{"model": "contrastive audio-text model", "dataset": "synthesised sound scenes: up to three everyday sounds over a background", "train_examples": 26041, "gain_aug_db": 6, "n_mels": 40, "hop_length": 160, "input": "mfcc", "spec_augment": true, "win_length": 512, "tokenizer": "word", "vocab_size": 93, "loss": "softmax", "embed_dim": 256, "encoder_arch": "crnn", "encoder_norm": "batchnorm", "encoder_activation": "relu6", "encoder_depths": [1, 2, 1], "encoder_kernel_size": 5, "encoder_stem": "single", "encoder_widths": [96, 96, 96], "encoder_rnn_width": 192, "encoder_rnn": "gru", "encoder_bidirectional": false, "encoder_rnn_residual": true, "encoder_rnn_layers": 6, "text_encoder_causal": false, "text_encoder_width": 128, "text_encoder_layers": 6, "text_encoder_norm": "layernorm", "text_encoder_norm_position": "pre", "text_encoder_activation": "swiglu", "text_encoder_mlp_ratio": 2.67, "text_encoder_head_dim": 16, "text_encoder_fused_qkv": true, "text_encoder_bias": "all", "text_encoder_qk_norm": true, "text_encoder_parallel_block": false, "text_encoder_inner_norm": false, "text_encoder_positions": "learned", "residual_init": "scaled_by_depth", "optimizer": "soap", "beta2": 0.99, "lr": 0.0034, "beta1": 0.95, "shampoo_beta": 0.99, "eps": 1e-08, "precondition_frequency": 50, "max_precond_dim": 512, "one_sided": false, "adamw_lr_other_params": 0.0026, "grad_clip": 1.0, "steps": 1600, "batch_size": 128, "epochs": 7.9, "lr_schedule": "cosine", "final_lr_fraction": 0.05, "warmup_steps": 40, "weight_decay": 0.5, "adamw_weight_decay_other_params": 0.01}
Rows from block 4 of the audio encoder, named by matrix and row number. Each number is 50 + 10 x the weight over its row's rms, rounded and kept within 0 to 99. All counts start at 0.
# weight_hh_l0: GRU recurrent weights (gates r, z, n stacked) (encoder.rnn.0.rnn.weight_hh_l0, 576x192), inputs 96-191
weight_hh_l0.498:50 45 39 58 72 55 40 30 36 52 49 52 54 50 47 51 44 47 01 62 54 40 73 54 35 59 46 60 51 44 51 45 57 59 62 54 67 50 33 55 45 47 46 66 45 56 58 49 47 57 57 47 49 34 46 61 45 45 53 45 47 57 46 49 44 57 73 31 47 57 50 55 69 56 44 51 58 52 57 46 37 58 56 60 54 24 47 53 56 53 67 52 70 61 40 53
weight_hh_l0.499:52 60 53 57 47 31 58 45 65 54 38 55 50 40 44 56 53 54 42 20 49 52 31 55 45 38 47 61 48 57 44 40 54 58 61 63 22 46 66 64 50 47 66 42 63 42 54 45 63 35 53 56 42 62 65 52 46 47 47 45 60 64 53 46 45 45 46 52 59 66 32 33 49 58 35 49 65 26 35 42 30 55 37 57 34 48 60 56 54 48 45 50 42 42 58 55
weight_hh_l0.500:53 51 50 41 46 51 62 63 40 54 42 39 58 37 44 54 66 67 52 37 05 34 36 43 34 51 58 62 61 57 52 55 66 33 43 48 42 46 55 42 50 37 49 44 41 54 55 56 66 65 72 56 53 60 57 50 65 45 41 51 38 42 59 61 68 58 50 55 45 45 46 40 62 47 33 51 61 52 46 47 44 58 43 53 57 30 57 48 47 52 70 60 63 25 56 50
weight_hh_l0.501:45 41 62 53 40 57 45 60 40 41 49 50 42 35 46 38 57 55 51 55 50 00 55 43 31 52 56 41 63 61 65 68 54 53 50 49 45 41 62 51 36 50 43 47 65 48 50 55 46 63 52 63 49 42 53 44 46 37 43 67 43 56 51 47 24 34 48 36 57 58 66 44 46 47 55 54 63 44 63 52 45 47 41 40 31 37 38 46 44 60 57 62 64 59 60 40
weight_hh_l0.502:49 44 44 41 48 52 53 66 27 62 45 59 73 49 46 43 41 45 43 54 49 42 19 53 40 40 46 50 36 56 61 35 59 70 49 58 39 52 62 51 54 64 59 50 55 38 51 43 55 41 55 47 51 48 52 52 49 46 39 56 72 48 42 56 55 39 61 73 44 56 43 45 43 39 41 56 47 52 64 61 57 67 69 49 29 39 52 62 50 35 60 72 42 63 61 52
weight_hh_l0.503:64 46 43 57 45 38 70 55 27 55 54 52 41 48 60 46 44 38 41 66 44 47 66 02 37 42 56 63 53 36 71 31 48 51 55 39 47 53 48 38 60 55 65 60 52 50 51 51 55 43 61 55 53 61 43 58 43 45 54 62 55 39 49 40 35 70 58 53 48 48 50 65 49 56 65 63 39 59 54 49 64 63 42 47 58 53 37 63 58 42 59 62 65 50 53 45
weight_hh_l0.504:57 40 56 62 64 65 38 46 29 47 42 45 40 55 51 48 46 37 59 53 45 56 68 61 07 70 45 37 44 53 65 47 49 46 52 46 39 51 49 43 55 41 45 59 61 42 56 51 57 47 67 52 45 57 54 48 35 65 60 45 56 50 66 36 46 63 53 54 65 44 57 38 48 57 55 52 62 68 65 64 62 47 55 57 58 42 53 50 44 57 55 59 53 39 53 42
weight_hh_l0.505:44 41 52 45 55 48 52 65 56 46 44 55 54 35 41 44 62 55 61 34 55 40 64 45 46 00 67 63 52 49 61 39 42 64 52 64 42 41 37 59 48 46 31 51 48 45 45 57 28 46 61 58 62 54 41 55 65 43 52 52 51 55 65 50 25 46 55 62 48 44 64 56 64 52 47 60 56 51 56 37 63 63 54 51 41 65 38 43 45 48 58 56 50 47 42 67
weight_hh_l0.506:41 40 51 49 38 50 44 44 47 46 37 42 51 54 34 40 53 53 61 32 39 46 33 61 63 47 06 64 62 41 50 33 46 50 50 61 37 43 47 65 39 43 68 45 70 31 46 60 46 64 51 47 61 51 64 57 47 46 55 52 45 52 43 69 68 49 50 45 52 51 49 57 64 46 51 55 64 48 67 43 73 34 46 45 60 42 56 58 36 50 52 62 66 64 60 42
weight_hh_l0.507:51 52 66 36 54 39 53 55 56 64 45 43 56 46 53 41 52 61 42 60 34 53 50 42 42 38 49 10 47 69 55 49 37 30 75 50 56 64 49 52 40 43 39 40 43 50 50 66 53 34 35 50 36 59 47 33 44 41 51 48 52 63 51 49 63 43 67 61 45 56 44 33 51 58 50 40 32 44 37 63 46 42 39 52 43 46 58 53 40 41 49 56 49 79 50 54
weight_hh_l0.508:57 63 56 43 47 46 44 60 61 73 58 51 55 44 66 43 45 48 41 62 46 51 47 57 83 47 53 59 11 45 52 41 46 64 67 43 58 54 50 40 46 53 52 56 30 60 54 54 36 54 41 51 46 61 38 48 43 77 47 61 37 55 60 40 38 60 45 54 43 44 47 42 64 51 46 34 41 47 47 62 67 55 50 72 45 50 63 53 66 56 52 49 55 41 50 51
weight_hh_l0.509:46 43 55 52 46 40 56 35 58 59 48 42 41 62 47 53 60 43 65 51 46 40 35 51 36 38 66 47 50 00 40 59 65 68 56 51 39 47 41 45 47 51 41 48 55 55 65 45 54 46 47 48 63 62 44 56 35 52 41 59 50 55 50 55 50 54 77 37 50 58 40 44 59 45 36 60 58 41 44 36 46 69 42 62 62 39 61 41 54 58 64 55 53 59 62 55
weight_hh_l0.510:44 48 48 38 40 53 42 59 31 60 49 51 43 45 38 58 61 47 48 45 67 52 49 35 53 56 46 53 41 66 01 36 51 40 46 62 45 52 77 49 55 46 34 48 43 52 38 63 54 57 47 61 59 53 53 60 68 57 54 45 66 35 36 43 47 55 53 62 53 58 56 37 43 58 35 50 57 62 40 43 45 44 54 54 42 36 67 42 46 60 42 53 61 39 56 56
weight_hh_l0.511:46 54 59 59 58 56 47 34 63 36 54 54 60 46 47 47 58 27 57 60 46 49 61 53 46 57 75 35 52 44 61 25 52 58 44 37 62 48 49 48 47 45 55 54 53 39 49 64 40 46 61 56 53 44 46 43 47 43 51 58 49 35 54 44 47 41 55 37 50 47 54 50 50 46 45 46 36 71 68 37 53 45 43 42 21 57 41 60 60 40 44 53 57 44 49 35
weight_hh_l0.512:53 51 57 58 55 45 55 31 64 48 47 59 55 61 46 48 48 50 57 48 39 47 42 69 52 40 45 53 49 55 65 31 09 44 59 40 46 61 58 59 55 55 79 53 69 50 44 43 55 54 50 41 54 71 44 53 52 34 53 44 54 37 48 37 52 61 55 62 58 49 50 42 43 37 56 71 50 63 60 30 57 48 56 20 56 56 43 52 46 46 58 48 75 41 48 54
weight_hh_l0.513:54 68 70 48 47 73 43 44 49 66 55 43 62 39 61 54 48 63 35 50 44 28 65 59 60 53 44 57 51 36 70 25 38 15 51 55 54 44 61 70 43 52 67 50 59 45 62 34 48 63 52 53 54 48 48 49 62 56 38 58 41 44 57 52 39 51 54 49 55 46 62 55 59 58 38 57 46 48 75 47 36 48 62 59 54 45 33 50 54 52 46 51 37 41 50 60
weight_hh_l0.514:34 59 64 36 61 62 49 53 57 65 51 57 28 59 49 55 47 43 66 41 63 37 40 56 43 62 51 49 63 47 43 44 71 40 13 38 34 51 55 62 68 40 66 29 57 50 51 55 63 54 60 49 47 61 47 52 52 54 55 40 52 52 52 58 42 43 51 50 66 45 58 46 38 48 58 79 51 69 58 53 42 46 58 56 64 59 65 33 55 51 60 38 56 37 56 49
weight_hh_l0.515:54 46 45 59 62 39 53 44 52 69 45 30 54 53 44 50 49 44 52 62 54 65 40 51 52 62 45 36 55 37 47 56 53 35 69 15 65 48 60 49 36 50 41 53 54 59 56 37 42 53 70 38 44 29 67 42 40 55 46 67 46 70 40 50 46 42 47 37 46 43 68 56 53 64 54 66 36 58 58 24 64 52 62 65 54 49 64 59 43 55 38 66 57 51 70 42
weight_hh_l0.516:53 51 54 48 38 34 42 56 55 53 62 61 72 49 54 52 66 47 65 48 47 52 55 59 60 49 33 44 45 37 59 67 64 57 55 61 21 50 51 57 56 67 80 36 73 45 59 30 51 60 50 52 46 48 54 41 62 56 55 42 60 50 49 38 53 61 54 51 49 36 68 38 48 43 58 45 42 55 38 59 37 52 51 53 40 59 39 46 58 50 58 53 41 42 75 45
weight_hh_l0.517:64 42 46 49 49 58 41 46 61 38 50 50 41 35 48 57 45 54 49 50 41 49 44 55 43 58 50 53 47 36 47 51 39 54 61 52 55 00 42 52 58 51 67 63 52 44 44 64 39 46 40 36 53 56 54 60 40 54 40 60 43 49 40 54 60 41 33 54 52 54 37 51 48 44 39 56 33 64 38 63 43 61 49 54 43 47 49 48 44 47 54 50 48 55 55 51
weight_hh_l0.518:51 51 55 33 34 32 41 54 72 51 51 56 58 72 38 33 53 53 65 41 68 48 32 27 42 52 48 58 57 44 64 47 32 53 38 35 53 46 05 55 43 42 47 56 41 48 57 41 54 37 53 42 53 59 60 54 47 59 60 42 44 25 46 54 56 57 63 50 55 48 42 56 57 56 41 48 35 61 58 36 45 51 33 57 32 48 32 44 47 45 46 48 51 63 60 25
weight_hh_l0.519:44 55 49 51 34 42 43 48 52 58 47 47 33 68 56 26 55 43 41 57 57 53 59 50 34 44 46 57 58 66 47 51 48 41 44 54 39 45 43 10 46 68 52 47 46 45 37 47 48 55 49 44 48 39 49 50 59 51 53 71 61 67 53 48 44 75 52 52 60 37 59 60 68 56 55 51 43 56 41 57 65 58 44 52 55 65 39 52 34 51 42 62 51 62 32 52
weight_hh_l0.520:53 52 48 58 51 59 55 56 48 57 56 59 54 59 47 68 49 48 62 50 37 67 52 59 47 44 50 62 57 54 53 36 46 58 50 64 41 63 35 48 03 46 52 46 57 47 40 46 43 61 47 70 58 38 51 45 44 33 41 52 44 48 50 38 43 55 43 59 69 56 58 47 32 78 64 73 67 63 60 58 50 62 35 55 53 44 47 54 53 36 50 57 40 56 63 42
weight_hh_l0.521:71 49 60 53 59 48 63 49 61 42 37 50 44 56 49 50 69 60 52 58 40 51 47 48 56 55 52 79 54 59 47 43 44 30 59 49 63 38 44 47 51 22 47 59 47 66 51 62 47 45 54 53 52 41 62 40 42 43 57 51 53 40 42 56 58 47 44 45 58 42 37 37 40 42 45 56 54 50 31 48 35 48 42 63 53 64 59 63 63 43 60 46 55 44 30 44
weight_hh_l0.522:60 42 58 57 48 43 42 46 54 52 50 60 44 40 56 42 49 47 50 43 57 59 57 61 58 51 33 54 44 48 74 61 74 39 67 46 43 47 49 49 51 48 34 65 62 30 59 35 62 45 44 45 53 53 41 53 48 66 45 40 46 28 62 51 45 61 63 37 46 47 60 35 30 46 53 60 59 66 49 53 42 35 50 59 48 33 44 55 58 53 70 61 49 36 52 45
weight_hh_l0.523:38 47 30 56 50 53 33 39 48 54 62 47 43 51 57 53 61 43 54 55 36 57 50 69 51 42 50 64 46 55 58 33 52 39 63 57 49 39 71 63 37 51 61 00 56 41 61 37 45 69 54 39 43 31 61 41 46 57 51 49 63 48 46 39 44 45 41 52 44 52 57 51 48 69 48 68 37 57 62 37 55 39 63 50 52 66 52 48 62 50 65 50 45 43 49 53
weight_hh_l0.524:52 56 61 43 50 53 51 64 33 71 41 52 59 53 58 55 56 67 37 43 56 49 56 43 54 41 51 62 52 61 72 44 57 38 56 54 43 47 49 45 55 64 71 47 18 42 64 56 46 52 53 44 49 37 47 71 46 47 42 64 46 51 51 41 46 45 55 68 39 36 35 40 60 61 40 65 48 50 59 59 44 40 53 53 61 30 45 70 59 52 68 51 51 39 67 52
weight_hh_l0.525:57 58 42 46 43 45 21 36 62 45 54 51 45 48 51 47 48 51 47 46 51 47 36 38 45 42 50 61 48 47 17 46 44 41 65 46 42 48 49 60 48 38 32 29 41 00 57 52 40 46 46 54 56 47 51 51 40 49 60 34 50 53 48 61 64 43 55 44 50 67 42 39 58 46 73 44 57 42 44 63 41 51 58 47 49 54 64 46 65 64 44 50 55 62 31 45
weight_hh_l0.526:33 52 46 48 65 39 61 40 53 44 60 37 42 36 80 71 43 56 49 32 48 29 46 38 52 55 43 36 57 47 44 50 53 43 54 54 48 52 56 60 48 41 54 54 50 32 13 57 55 52 70 31 59 43 45 57 66 45 52 51 38 52 50 54 28 48 72 47 49 56 60 48 41 65 55 61 39 50 54 54 44 56 37 38 65 36 48 44 49 65 44 56 36 58 50 55
weight_hh_l0.527:51 61 64 59 56 35 41 58 58 33 53 60 66 40 37 34 56 54 42 51 66 56 47 42 41 44 50 45 37 55 37 66 31 51 67 56 48 51 32 49 51 47 45 57 48 63 52 07 58 52 48 63 43 56 62 50 46 55 66 56 52 54 44 61 55 53 38 39 51 50 37 49 53 65 63 54 52 40 32 54 60 56 37 56 38 39 38 39 32 52 62 55 35 55 36 55
weight_hh_l0.528:55 61 46 32 59 42 27 39 46 57 45 58 63 45 54 55 51 64 28 42 46 53 50 47 62 58 57 55 56 52 50 49 45 39 37 64 49 61 55 45 54 53 41 35 53 57 45 44 00 62 49 41 62 42 49 47 49 47 42 69 56 47 33 40 53 53 37 57 46 50 45 35 50 64 42 46 46 59 48 68 58 41 39 59 55 40 57 59 48 44 53 39 43 45 65 57